A small image classifier, trained from scratch.
Training: ademamix at rate 0.00047, 31100 steps, batches of 128, held-out accuracy 100%.
Rows from block 7 of a small image classifier, named by matrix and row number. Rows with one number belong to one neuron. Each number is 128 + 24 x the weight over its row's rms, rounded and kept within 0 to 255. All counts start at 0. Numbers have three digits each.
Before each neuron's rows are labels from the 100 images, of 14976, where the neuron reaches its highest value: "strongest on" is what is common among them. Only what is clearly more common there than usual is listed. The data: streak pictures of flow and ridge fields. In brackets: how many of the 100.
# fc1: MLP up (model.blocks.7.mlp.fc1.weight, 768x192), inputs 128-191
# fc2: MLP down (model.blocks.7.mlp.fc2.weight, 192x768, transposed), outputs 128-191

strongest on: pair of whorls (59); waves (31)
fc1.680:131150103125131148110095126149095157110150154115150083132147109116136130144044127088109121138126150137109138122118128125127106157135167102124139168142110149119115109111061095105122131103085100
fc2.680:171101132119097147120083144128196128109127095106126130146143126131109150140102108136101152117137144109088148136134137113130138144152117116086192130096120127131153133113150137132135107107119124

strongest on: whorl (82)
fc1.199:112152123111125120099116131124144160152118117141161131155167115101133092139097137096168097153117167085154090127081085121120102133110094096116127162115127129148108099141128114146145155120141093
fc2.199:166126114108088128116153110082161121118138142092124190105131133155133128111110102106099144120125160123123180127137147154142135132202107113068134105149132099098120136123090103149145121086100105

strongest on: spiral (96)
fc1.272:111120137122162140125162130111169103099177114144149143162160105106165157159126151108145138186114122094168156152094103118101127120152098128102110144111133141146117120134154124082111127117140080
fc2.272:171106120155100129117147117107152121116124119104123108158141147100122153133136126124096117163116109131102126139129116171137124151111143138089090139066127126127131145111118147112128127129082138

strongest on: delta (52)
fc1.565:076100133147149145136091132155123130123123106135171111117141045115161126132132132111148122156109158113139118123106140110143107143129112079114110118127121123152088097109073083146117133104151085
fc2.565:175131130125108121122201130079123123102140139123145157123130138160124172126091116117080120129119108096123193143134121151122140126133131081134137147122143146142108101125126142115132119142106107

strongest on: pair of whorls (60)
fc1.69:099138142117158151103139128130090121136118138099150127152189112120148119138123118082123130142125141123130100120110123088148124153155114118088135141103092128092129128122099123141121117173146121
fc2.69:129112164148156143094091119090125131158119134107118161117156159134109094125136120122142147139118161170134054118131176134089143138153130107087161136123121110110156122131156145108126122120115145

strongest on: whorl (48); spiral (40)
fc1.762:093130088120136138113115157127135157164121150119159133151215115117109128145160111093133095154109156109117069114106149076149095132143064118109131142160111157143113141103129132123156154136148097
fc2.762:143139113098110131104116135160160128109132114131098086140141116121129134139119116148147098146132155106118141119148126114140127125119127127101154142099122115138162144152208116134131111094111137

strongest on: source (41); pair of whorls (41)
fc1.227:122128125120148129109195135162094135136152135151149107134164122129114115133068120107161134137128114152133167144112101136116109151114139154119136176041114121156110105142049123078134145167092108
fc2.227:149119119128112153114109126093148129134129098097125211136156130129127115123139123117130187117145153096109167139133148133128122114171121116108177127158113134148131116117104130115132122095099118

strongest on: waves (54); saddle (32)
fc1.354:133120132123168136102143143168125129130133129139176082142178123109135092138077108101140128132136126141126138118096142132107099163125124098107165187077113176140096115135049170116100116112098098
fc2.354:149147077116127139112112124083140134110145145100139164122137116140139153102139113128112163133124157122127128120147121122120132103145118098109154133173135132151114105138134126120147117109088103

strongest on: pair of whorls (77)
fc1.684:161113161099165132122110136131153063100147113138140088121124131126133149136137138129092129120109126105129128108107124129153081130161118084127180146103125141082114082112136146156090120182142101
fc2.684:117151080120147106141123133112109136124134161127166145130152128134140112108166145150147096127127123176142133119135120082116134136065121154132098142128130137114134132140060135111140122149163117

strongest on: whorl (58)
fc1.368:130133123113151141104154122149087130134143150147151041123173130120125121141083129087148118148132133139170167126111131149128115158124146129121127183066120130118114087116023116083123145142114114
fc2.368:157143100090129130131055135133147113134144159137162078115155122133131141129126132138137113115098139164104178134131130074125139133114121140114112122120132112136157137140216100151135118149132114

strongest on: spiral (86)
fc1.95:116142133106139150124088094136145134146159082131140089125144107095113147112137151136096141125150116102147112123115106138103121184125136058093150134055114155098119085104135135137098138141160121
fc2.95:124154075106132116137078136108117125134151134127155155140161110135124131115168146152191115147113106184131108118136150079136118143107128132086174124130127150140170118148145122100116102110143112

strongest on: loop (70)
fc1.379:111132104098129148120127139115084141099128120147162112146222106123151116136111141121130102132153130128160088134106132085123132119155099141106113146101131106132115159129111105082112159109158106
fc2.379:106119018119123138124072120126162118126162114139154078149131129103114155125145115153169100155129092121125134151151085055149145136140119198101125110173144120160136135136128132115124121101119120

strongest on: whorl (59); loop (41)
fc1.704:118122132117132160115104121134114125155128167093170111157244104133149119162138139096130098129116155129164135115098103056135120162147104125093141132099101147145107099106104125111111148132145102
fc2.704:132196081149159128121106136108135127115135136126132120093161115132134115116138124158181131132117126140090134114145169063115114115139112137123163151146119139156165122158175137149125074163100127

strongest on: delta (84)
fc1.301:119125101131153140103153132152141130138147155135163079146245130123137129132061129081180118138129134127113130136111119101133112142128136133124164181083126136140112120139014146089123105187140117
fc2.301:123160082128133106126177142092131123124142120130144177123165114171137131123141127157139147124118143082140161143146102142138110116171116119104139144125108125148114106132097116146132109100057121

strongest on: pair of whorls (66); waves (27)
fc1.419:144141137123140133106097154124136131166151085100123092128121103111111138163159152126097119113127132098126108120098087109160109146144076077103093118092110125100130110120159114150118165163150117
fc2.419:092165110119148105145129130104124115140141148128163182128151115164144125114165142175186126109128142138128156107143136059127127100091129140133093122135113135133144106139108126117148128124142107

strongest on: spiral (46); loop (44)
fc1.708:095132138134135153135129141104158122080153153117142157118141126163156123145141145157085095134184115135131146094114135114118151087159080116126084119169139109194153108116149103120172146162125111
fc2.708:133120129131116124128093126183078132109118121111137057119147124089136121127130122136116133135127136109139131142118174149126105129145136133177178126155108141136127114133134149132118136071120135

strongest on: spiral (67)
fc1.320:117194123120149139135082116107101136137125124120140066094129120116125136150121135158091140134108100121137141116124167162148128125135116112125090138097116112071098147083155095126116169182139124
fc2.320:127160096147160128139074152143124114123133148132115089128161136132128134120140134156200087140150101157085127107133158060138119127078107147115127145108125141124172141131131132126119088148121125

strongest on: whorl (55)
fc1.676:118108105114134107096084147141156128177141124110155141174175091116120131144138097081136083127105153080144108138099127112142105147136105103114150147144095134130104109110107122131108127140165103
fc2.676:090157103137155130113145138096117108098125145128135079093149127185119139140089114145110148117137147112119104151127094121079124096106125098147145145109141133152111091126167159128137145133100131

strongest on: saddle (45); delta (43)
fc1.44:116149107139147118110142122153123117144114142135139073145196121112142128120061133074186116154114146114121090120109135112129124136124116123141155144154096118123110147110042145102123097163141119
fc2.44:105143132153133105142163124107110132125160139114179179092123111184150121115131121120094145115113159145156102139137105139102138117151114107104119113184135126119111131133108127126152136150129102

strongest on: pair of whorls (97)
fc1.202:098130072149139122089174138182119124167110121117142127139158110131149128123106141101179108164118136088121082150128129076146109150137113134105155157196111143127102128132082139120167119108163105
fc2.202:125159124122139095151122131115124111174151135123155182103139126121166129124160132137142144107099128119115164108151146125141124102121101137121115120152127131091132125129127113136150098172137092

strongest on: whorl (67); loop (26)
fc1.618:111134140096124147120128116121074151169097145129152107145170135099125137127091141108144128127108177128154133131109148134122082130117124107084150163117102145153074121084104122119191138170132050
fc2.618:132149089144176127148072107168144108141127117145133074164125123071135106132125150155180127144098132151138127135138125046129127150123110141094125111143135128145173137172147128118123114168124128

strongest on: spiral (41)
fc1.284:119097101123160124119159144126146124139144082128157064148173122127112136125096123098166118148121128104152108143104112131125120118125071148128116185099112129127125161124129134100130203180097111
fc2.284:144133129107116135137113135103119127144116132141135160095179119167132123129111103133135143105107143130101133144118163165102124096136117095113184161127102160110131101134167122160120134146110146

strongest on: turbulent (51); pair of whorls (35)
fc1.58:140137094137133112107112113162070096150126106137153089099119149121090164116101153149114146108139144142133132131162113122148146139150153116116165148092090151093147108123104107066056107124171127
fc2.58:106117187129118127123120148160169151112136110167107149141154108132138121133151132156185170141131142152111155101132160108155105112107089143151149144107094125125150080132137104144119108116116127

strongest on: waves (44); delta (26)
fc1.543:112114109151172131102127129134134143115118133129148108128182104119145171137066126071153135151128142153138136123098175101124127145174114126112125155130120136143118152123088170086120145163120107
fc2.543:129141101130142106126149156104127150139124189120158119129149120112140121122159113152134053116128127197146183121126088078126140133107113139127101155142135157114146110144093152108148139113138116

strongest on: pair of whorls (96)
fc1.74:162159135104157112123111115130140055157117128077114073143124093100107076142137127092123139125108121093126169142099095105143132168145107089145135135079098109116107095123142113155129165179136142
fc2.74:087159110139163107146143143110081108118145161128152138126131110157139139113151169158160158096139134145112095111147123072135119097083121147158082101135125127149134112131105135118149116170128109

strongest on: pair of whorls (73)
fc1.98:120131147126136125109167131137067142135131147131161106121213124123123126113082131087122118137134142154101104130116116037124111136131139112120153163120125132120106159138021140099121118159107120
fc2.98:149139115097096119123173121095130135127131164117160190115175118132148116123161125147124139120102126143155205125131110120153133135139132114107128129157124138126136116137097117098138125084164101

strongest on: whorl (97)
fc1.1:110048124135124111126143120136065142161121123143133141137169107121105112124098100105129117147116134111145123146110104138125096148141106170103105174111088121135119104131103093110148167140086112
fc2.1:090144071076129117144147112100139129165142122113163173133176127151144108117159138138112149120116130096136158125139141152145116117119145121156125175164129133102110111132089115146147135122103122

strongest on: saddle (58); pair of whorls (38)
fc1.556:126110118125149147100147133166145125147134137138152085146186114122140133123078116069153096156120162090117090134104150122137108144107124127127156150152112146152098097138051146109125112105134111
fc2.556:109155101147143119147158139078122140148136141087173132121147114150123152122142136144094144110126125121135150127130101123124119134127131120128101123131128130128130123106075147099159149161125104

strongest on: loop (33)
fc1.96:087152126111135122126150126101141131125115148101173149147175100083128160137119107109119151113110141134154136165128145118131100158127129108134162133114088140116046120121107137114077115110186115
fc2.96:139163113147173138113117122086097095125132135129132123117134120156122148125110128122172102135124128151124093145146102078102128116123122099073150114128136128149157142141178150119118118162119130

strongest on: pair of whorls (79)
fc1.749:143133144105101133119107128118131138182165106075126088121129074109108080170154137098110148110090134120128153126113096118135147183122108119127146124106134134138124096145150122149114123135138128
fc2.749:102169142117138095150171130108096106125135086121137170101152154159148135122113159167137122094103147113111161109140147081141123083147125111154119137107142141108122096137107134132174110127077112

strongest on: saddle (35); spiral (28)
fc1.3:103133123110118108131128129150164165186141119183146150136129101136158123116137099147137146171122115098147149123086150106090150135106125158134098137137109167120110134129113131130147161092149081
fc2.3:146145130134123127120131140126135133139115142143139114108144123182138106124085123124089171130126138131146132128117137191132124124144111101102130175094133112100112131119086120161148125146103116

strongest on: whorl (86)
fc1.196:095140125103121136124140124158089159125105163138155129115152140145135155124120162150143127128096108104114106094124088105145102136136101132107174153102141145119133140161090105129145140117112106
fc2.196:117130096138100121140091138122132129152140148128133161130154126120135118116151139158236109130126099137114160106135149043168106130063120162138109115113111135131146123145104121124120115103167107

strongest on: turbulent (90)
fc1.549:151131119131136106123114133123088082155125122149127090099130138115113117118082134120105135110107147155140130131146153121140141162149149118130140142084140122097109093174101147083128115163149141
fc2.549:147121129136132135133131157149159101103124110120101130126142127123114119130120142159154119104117146114086142101133150075134104113142105146127132134095098121149165093143137101170127093100111118

strongest on: parallel (39); whorl (32)
fc1.669:077132096126124151115106131128124173146127140132140139153161092111145124125152125130080107151111136101142115155106146084161124152140126125091125127137123147102126147109166140142117156087148117
fc2.669:168135166106122144116151120137118104123124085122123146118156142135133142136094131127166164129113126143101152152147140117129121113153127092102162117143114123142159115110201134105115094095108124

strongest on: spiral (59); loop (34)
fc1.687:123124143152127125108177149154110150161123099109168131145199122111138136127093131092149127150123129139179137137083133096107125126130101148110110141137119141141112126110114143105128167113102103
fc2.687:108119131130109129114060119114116106107118120148099153100134133162126135141099101113204119113159145159135128139108143140104125128138129123141133117138112114090147165131141150157129139094105141

strongest on: pair of whorls (100)
fc1.545:107130137096172115110151157152175109128114121124126110125134133169161135115131144113103091146141154106120103152121169135138108136129124123140128150114114125086108131099149139140121150174142127
fc2.545:125142154112109095150150155148106130135138107106151151115129134127143203131133148124095117093110129162144200122114138134145132119155107131141091123134137138098141126126091118118150109124158098

strongest on: turbulent (77)
fc1.699:095121123124097144106171158130095139161104115074124135122121126083146158127153120103102085108113168122138107155133148091135075181162137124149140132130071141106082128123148123147113117120163118
fc2.699:135087123149133137125075103083111143152135149135128118144142135144101135139102121131130070133143150155087063113125164108076129125109108177103099107057114113103167132136214127124109125149124136

strongest on: whorl (61)
fc1.67:112118091133129149119139135135130146151126106108167133156211115110142147138121124097113137137117134119202100143086114084131106119139058122117128152145113139158109112118131129116144184152133084
fc2.67:117136107117095119123071131147121103105144111161130113140109120119129141131123148134188110098152108123144174152140114057144154110154133166136107079157178120159142127131153141124132135066158114

strongest on: loop (80)
fc1.504:097163148118120126151109130123110149130111179143147110091140154152133137129092133168095124115123143111102152082126117135123129106108135104127162184080169140103112119125087106102117144154105084
fc2.504:126146132125140102154087154171123130138140135141144079139143112103145153132153152170184081125114118173117165105144144057167110111079112165133121118115119138139170118143145105121120099134151112

strongest on: pair of whorls (59)
fc1.563:121126165142153132080130124135149146111155140113114097145140121133115136111125110112105114146127139152129128143121167142147137193155145078118134134084117165085094099149131161106103119110135113
fc2.563:153131121095139110150131137117108114143166147132152168142142136145135131109147144131181139128111128158122151118148147100111128115082137131097116139154120135108146136157159120123132103117138117

strongest on: whorl (49)
fc1.575:088129129130135154120125128103160192163095137097155159140147120147115185104145135133153116145114133127098075126114100099146108118151095120097126125142118145143139136121120127143145161134090062
fc2.575:130161101129130101141149146107113127139148144121155188109174121144153116100151152155191141113126131152119147107133138078142098108099116140133109113143113152145157114147114114094130100144158081

strongest on: pair of whorls (52); whorl (33)
fc1.462:134125079144142130100132122162119137138135137110149037160221116127120108141091117057158122128124137115141137137103117089127120157139108124119144153068095134148114137120084139110118141193124108
fc2.462:120141133129162148144100151107123134129110142115115143099225110166106126148127096131143149108108147161121125108107173098094089129133104125123135152154106141124138107119135135140125124161104141

strongest on: parallel (78)
fc1.514:096129112128141154103120141145114127131131127104168135141195110095150120170073116096181127152125118130166115121074150109139100124139102108124132148163121132142106117118102131122139159142126102
fc2.514:135115118130117133115137115109105147116113104118124149146134136150112105132107114118074092140136136096118110138136115208140119100165136132145100138094132139120106138132093142154145140078087164

strongest on: spiral (52)
fc1.734:137095113177146129141097137147143133137114130145152124123133077119115146114148159130160128109125141088124087149117106092108132114155097107135138109114132081175129107126108124146120128151135108
fc2.734:142129118121145125108171120080116122093153147137119155104128127186122117110135120109126130137146148065160093133148115133103152131098139122095120143154151112132093143135135126121119130148102132

strongest on: saddle (52); delta (28)
fc1.648:129129135119144140110110127154091134130138132142176028131201128131121131134037123088129113138136131142158131128116156127130105151125144105128136189076125143133104094133024131073125118151127104
fc2.648:131112130144137157086097155137141088129105106127101134155171161124088133166110146155144163104133109095089113148101142113109108133122199139101154109100104099153172175077168151128108173122155135

strongest on: loop (60); source (29)
fc1.144:136135105132162128080165140164138150143121127116153093136183106113139139124046133055171110146118150134094109130100109147136107150147145117106166169115106127123116124136047145119109120130116116
fc2.144:128144104113118122126169123079168112120150105124142192122181111166130119100152129147163142120115136113107151125167132102143119122165102118081117111137119129147134096134135122117133088117129095

strongest on: spiral (66)
fc1.106:100122129112151136124188147108111136150120164116146114127221137120135119154117111067125123142099126164164098137090161095132118119163079139118133132134094161127091133124135152123113162110103102
fc2.106:163146111091105132122129142141154107122140150125152111141166124128134150128131130143155106121121123151141200112151126086143144120126118115137133144128115118133179125133144120141138087104153108

strongest on: whorl (55)
fc1.183:125103099128155124116123140163116134138135115124160100116184120115125140121068137076142133138121139137165094146112137153111115135129135120123125184115109138140112123114037139060125159122084115
fc2.183:143131075097111139116131127094131130116140159127135137142165123160124156142136114148128117116136136091140183142121108150107133125133151106118170147135111136133110129125135115153119151095085150

strongest on: pair of whorls (51); loop (35)
fc1.365:103122136093159164119088120148137089108138138128167107143154129119126167134126160142128133108153147133142134125107083083150096146163103090086140132105116137144130104113075135105110140164151107
fc2.365:110130077121140117148091128111160104091144142151121151135133127136124108121147167158202080142142091064112136127131128112139119130110130179109080121146116136123133124131131110136120123140100123

strongest on: loop (50); delta (35)
fc1.101:126121101117162126101157123161096134135151111162167047123154132130128125133058127095172134139140128140154164140119137163135107158116150137124144192062118124113102101138001129084132108151108110
fc2.101:146135102121128113151057148126147116127150149129147116140136108122127143130176146149178103125105145160108172111139152075125123128096136159136132125141126138126153144147163111123122115138138116

strongest on: loop (50); delta (43)
fc1.274:121128134135138157114144133189111104189137121117163112136156090130142141112092122116137117128116132122161165131115097103146084175124105144116135176060092114118103119113068095103093171121139089
fc2.274:134096104137136153139131098086124108116127060121117171128150143132107129116123130119120115124142118068138187156133116141136119127177143116102134122131125128152094137128123141136111151069070138

strongest on: loop (75)
fc1.601:115125084112147134114156137133088132144138121113154138135235119120131116135118122074133111146121135133109092133110097066133122139125114110110123153132112141144115151118067109105129135138099115
fc2.601:125162090122145106140092124093139111151143132123158150126147147136152125103113142147212134123126136141113102133154171057105118125100109130066137107103118127152179151156150130146145086164157101

strongest on: loop (91)
fc1.552:132126133128139128109166136168100137138142118135157095137185117112124128133025129076128120132118151139138114128113125145128106162118147110118131194127111143116093127124018126080117121131127111
fc2.552:130119080129141136126198125060101116134112120085141201118186136164115118125139149112089120135145105136147116132128071109119125140138145128112114144166129145137102121130086150115135143124125139

strongest on: spiral (44)
fc1.521:159160160153122113138195119141108104138156125133107077148137125143160150111126134090157115124108136119113122147107086123140115159136103179131160102127094132108122095114139101133120156135087158
fc2.521:107135127162142121141104120146091125142130106121145116126167102146119158149158115115163149116099141143106133161119129061106117118152147140109125112166116118151142139122149159080147168153150137

strongest on: saddle (53); delta (43)
fc1.11:116117130119155139113117115193137125148139130129163096144222124109134139143062140109157124138135132102119156113092123095124114139142101112119121173134123145135122090112049117081128167126126107
fc2.11:143136120131144114148050142154146113114122103157132124135147122124128123144145168191214093098161111128101145136110135051127117132097129169116105136127075148148172139105137123115115127154144119

strongest on: turbulent (68)
fc1.732:106135138117089112125102132126119170161129119159135133121129115158138146152133122117139121133163167148128136103127141135138101141124136108120137132123116120147150127112135123119149119139130120
fc2.732:132109141131139145116085137164147123118116090137097050157117152093101130143114120132142136126143117152098116112120130125114124131141129170135146120131114127133161155131181148127117125111098160

strongest on: loop (49); delta (31)
fc1.90:135121136135151121110182141134116141128138118146168095132172125124122123123041113080147130140132117168156144154114134127111097148127113137120149194063102125140102122126036166096112151150104107
fc2.90:144121043100108153114135111075167140131133099101135172158155126131120130122127114129106167118139135108130184132149115109160143131169136123108152144178137119143121140122125124123141137078088144

strongest on: spiral (64)
fc1.36:142113105140143138109123123128113126134134082126154042142229122117104105123085145076126119146120150120166113137107154122126117163120114105116151163100126147132111078133078139086128130120109113
fc2.36:145118142098098115147101154196143126125128117162103128125160127163134125134120128154171095130119112077124170133127165094139109110118115130104156124092097145128172090145158111153105116104115103

strongest on: loop (88)
fc1.331:085120109150111109109135130166089117157151113147144142104136115144144114144109095118120135118137150131141171114119115146135082127126162133138155144171119126123133128108125134127134124136144128
fc2.331:113105167152097144094079105129151132128115111116110092133124141111129144155063110126158113111132147116112167132126141190120135127173120149131141110082113099100138129119146121120141139104125125

strongest on: loop (54); delta (30)
fc1.735:101159146109119145111138138162104153193104119109150102127127137089139126136108138111161125142093130118174121097102131110135113163119120113073154162123122151102090132097103146105136129131169119
fc2.735:127118132098143133108135119158167104125122088156103084153131141125111167143099110119125105165131116119134120135115122148113131135130122126106180131089122114116139122120211109157103131094089167

strongest on: loop (61); pair of whorls (34)
fc1.112:078118115085088157160155117174123137168107137101142138133139152095142124133115173120145110084144128126157104128120098079103110137088134113094173118143115113123101113117070140122175134106136109
fc2.112:136120116153141121129065121154137115127138121147102086146131150113129119125074147116184076165150116124118076132136171130103129128126129155114139116077126116124160137147206102159103121148089152

strongest on: delta (84)
fc1.562:112124145133144130118114128151105142126130134118169085137190118114136119144051126109157134145108138124169124146097140104137124140141114144122123189091111133109109127116122130098147142159117092
fc2.562:124141085108117123139143134113123115117130146132153149145147119138119154130168133147151124108122118164143211125126095069141130127113136142119089109157125147142140143129075140076135144108156117

strongest on: loop (73)
fc1.124:085107132115142150113162120151092140132146124135179131134201114109145128146096133099119123155115143127177150112080126169118107126128124150127161173197113132150084136124081112107129125107117077
fc2.124:146120209098105124110126119162158112137118088129111102143143127141131169132085126119111188116104148136120167134133137145146122128152120095095142104090126107115151131112183117114127118105119112

strongest on: saddle (46); loop (27)
fc1.82:155130154116159142111138111140116133133138146118147069150195114100133129139072139045103112146119151109192134139098141089135119159144112096117125169128113127139104085113073137087114145143153116
fc2.82:083159089155178118109170123088119120101149096103164146119121122153123107099146148156130159103131127130112066104148130089123141101109117109137128121144137114154127116134104145114168090167102114

strongest on: whorl (40); spiral (34)
fc1.33:125110100100153119103117172128123132149104123115161109097150122093181142157107118106128120155097152130151099118118164162108129127168117134112134167118115157108061129114123150133145134153130103
fc2.33:137161152131132120138095137106127119130153156126142115129132112163135170119132128158174125130114138204110104118140132118117127120106108123092126125127133136131150131143159131131137096183140104

strongest on: spiral (87)
fc1.41:123121142128138136116128140130103131135138105124154092137214121119131130133090121087094122141113137114151072130113168136124129135132123115118117175075118141104120152131102125098127151149104116
fc2.41:136164100123121121110109117145121152133140147119135124111134119164150147113109094135122135124140154136111141133138155134121136123117136094130161153119127133138127126144166110150117113173112125

strongest on: source (32); saddle (32); pair of whorls (28)
fc1.391:122156151129134110124111125155130196157169095065133080131129121090145108145112137096118110161099131115135141148100103151190100140124125090129117141085086150109097094090152109132157143163138143
fc2.391:062160127132160116156088140133121120143132135118142127103150140122133131132144142145165105142108120181126127093131159106144123114126114159145123129154120113092145141138168117101133123148130123

strongest on: parallel (96)
fc1.7:129131123121124137098138140136156163136129115123157129148182101125165128156092117105178128160119129138125116131081142155135115135141095125114143148132097148126093151113127148108124158122105072
fc2.7:125130074141112161114116128100137115127137084115109173153150138116117127109134131123161199116141130102107116144150154076141112121153114116097182101148128132186156138148166155138124108117104127

strongest on: whorl (57); loop (43)
fc1.122:102106122130132131125157131111127121135115132134155145159252121136109135124125133105108108133136141153136085129101116055125123129161044115116127142133122144123129114128176155122121187129122116
fc2.122:162136106087121104129183138119163129135164158139134165122128138142139124109123123127105117166104097069163114118129120110091139147111125136110095124133134129119146124155138110133138117107122118

strongest on: source (63); pair of whorls (37)
fc1.241:116117116126122146150161141130107107126135096146133122106134128141116123144138097132102133111173148123137137096137117129103080117108150140140124120164128112135137109104135113143108122137138124
fc2.241:129109140141126145097108113153137129109119095128101106111130144116115124133098099117125142138137137095118095115126149160118121113186130136135184130135122123121132127133184137153115123105086138

strongest on: loop (56); whorl (43)
fc1.369:100131116116125141098117133139113140140114175113157113164211106105133124136095128099096088142105146127180107134109124126136119130172123138099128155124106145098109094118146130102136145112151099
fc2.369:181128104101131129130169132145119118140116137108151130133154107150130129133105134131097159113106129136138142129130101105145119119124132091119111129127109138129145133117137139116128118150148097

strongest on: pair of whorls (89)
fc1.710:115150115132146134112167113117139121135113178103123083135229119093144129128115117070161119146111143122133096148101143107143117142148096104131141146106084147116121156123125155133126135136122124
fc2.710:094156121144151125115110115074102125133125130120136183139144129145146102123131147134136172128139145145137070145132139108108134119126133119094153104144129135138115134117087159104144135188145112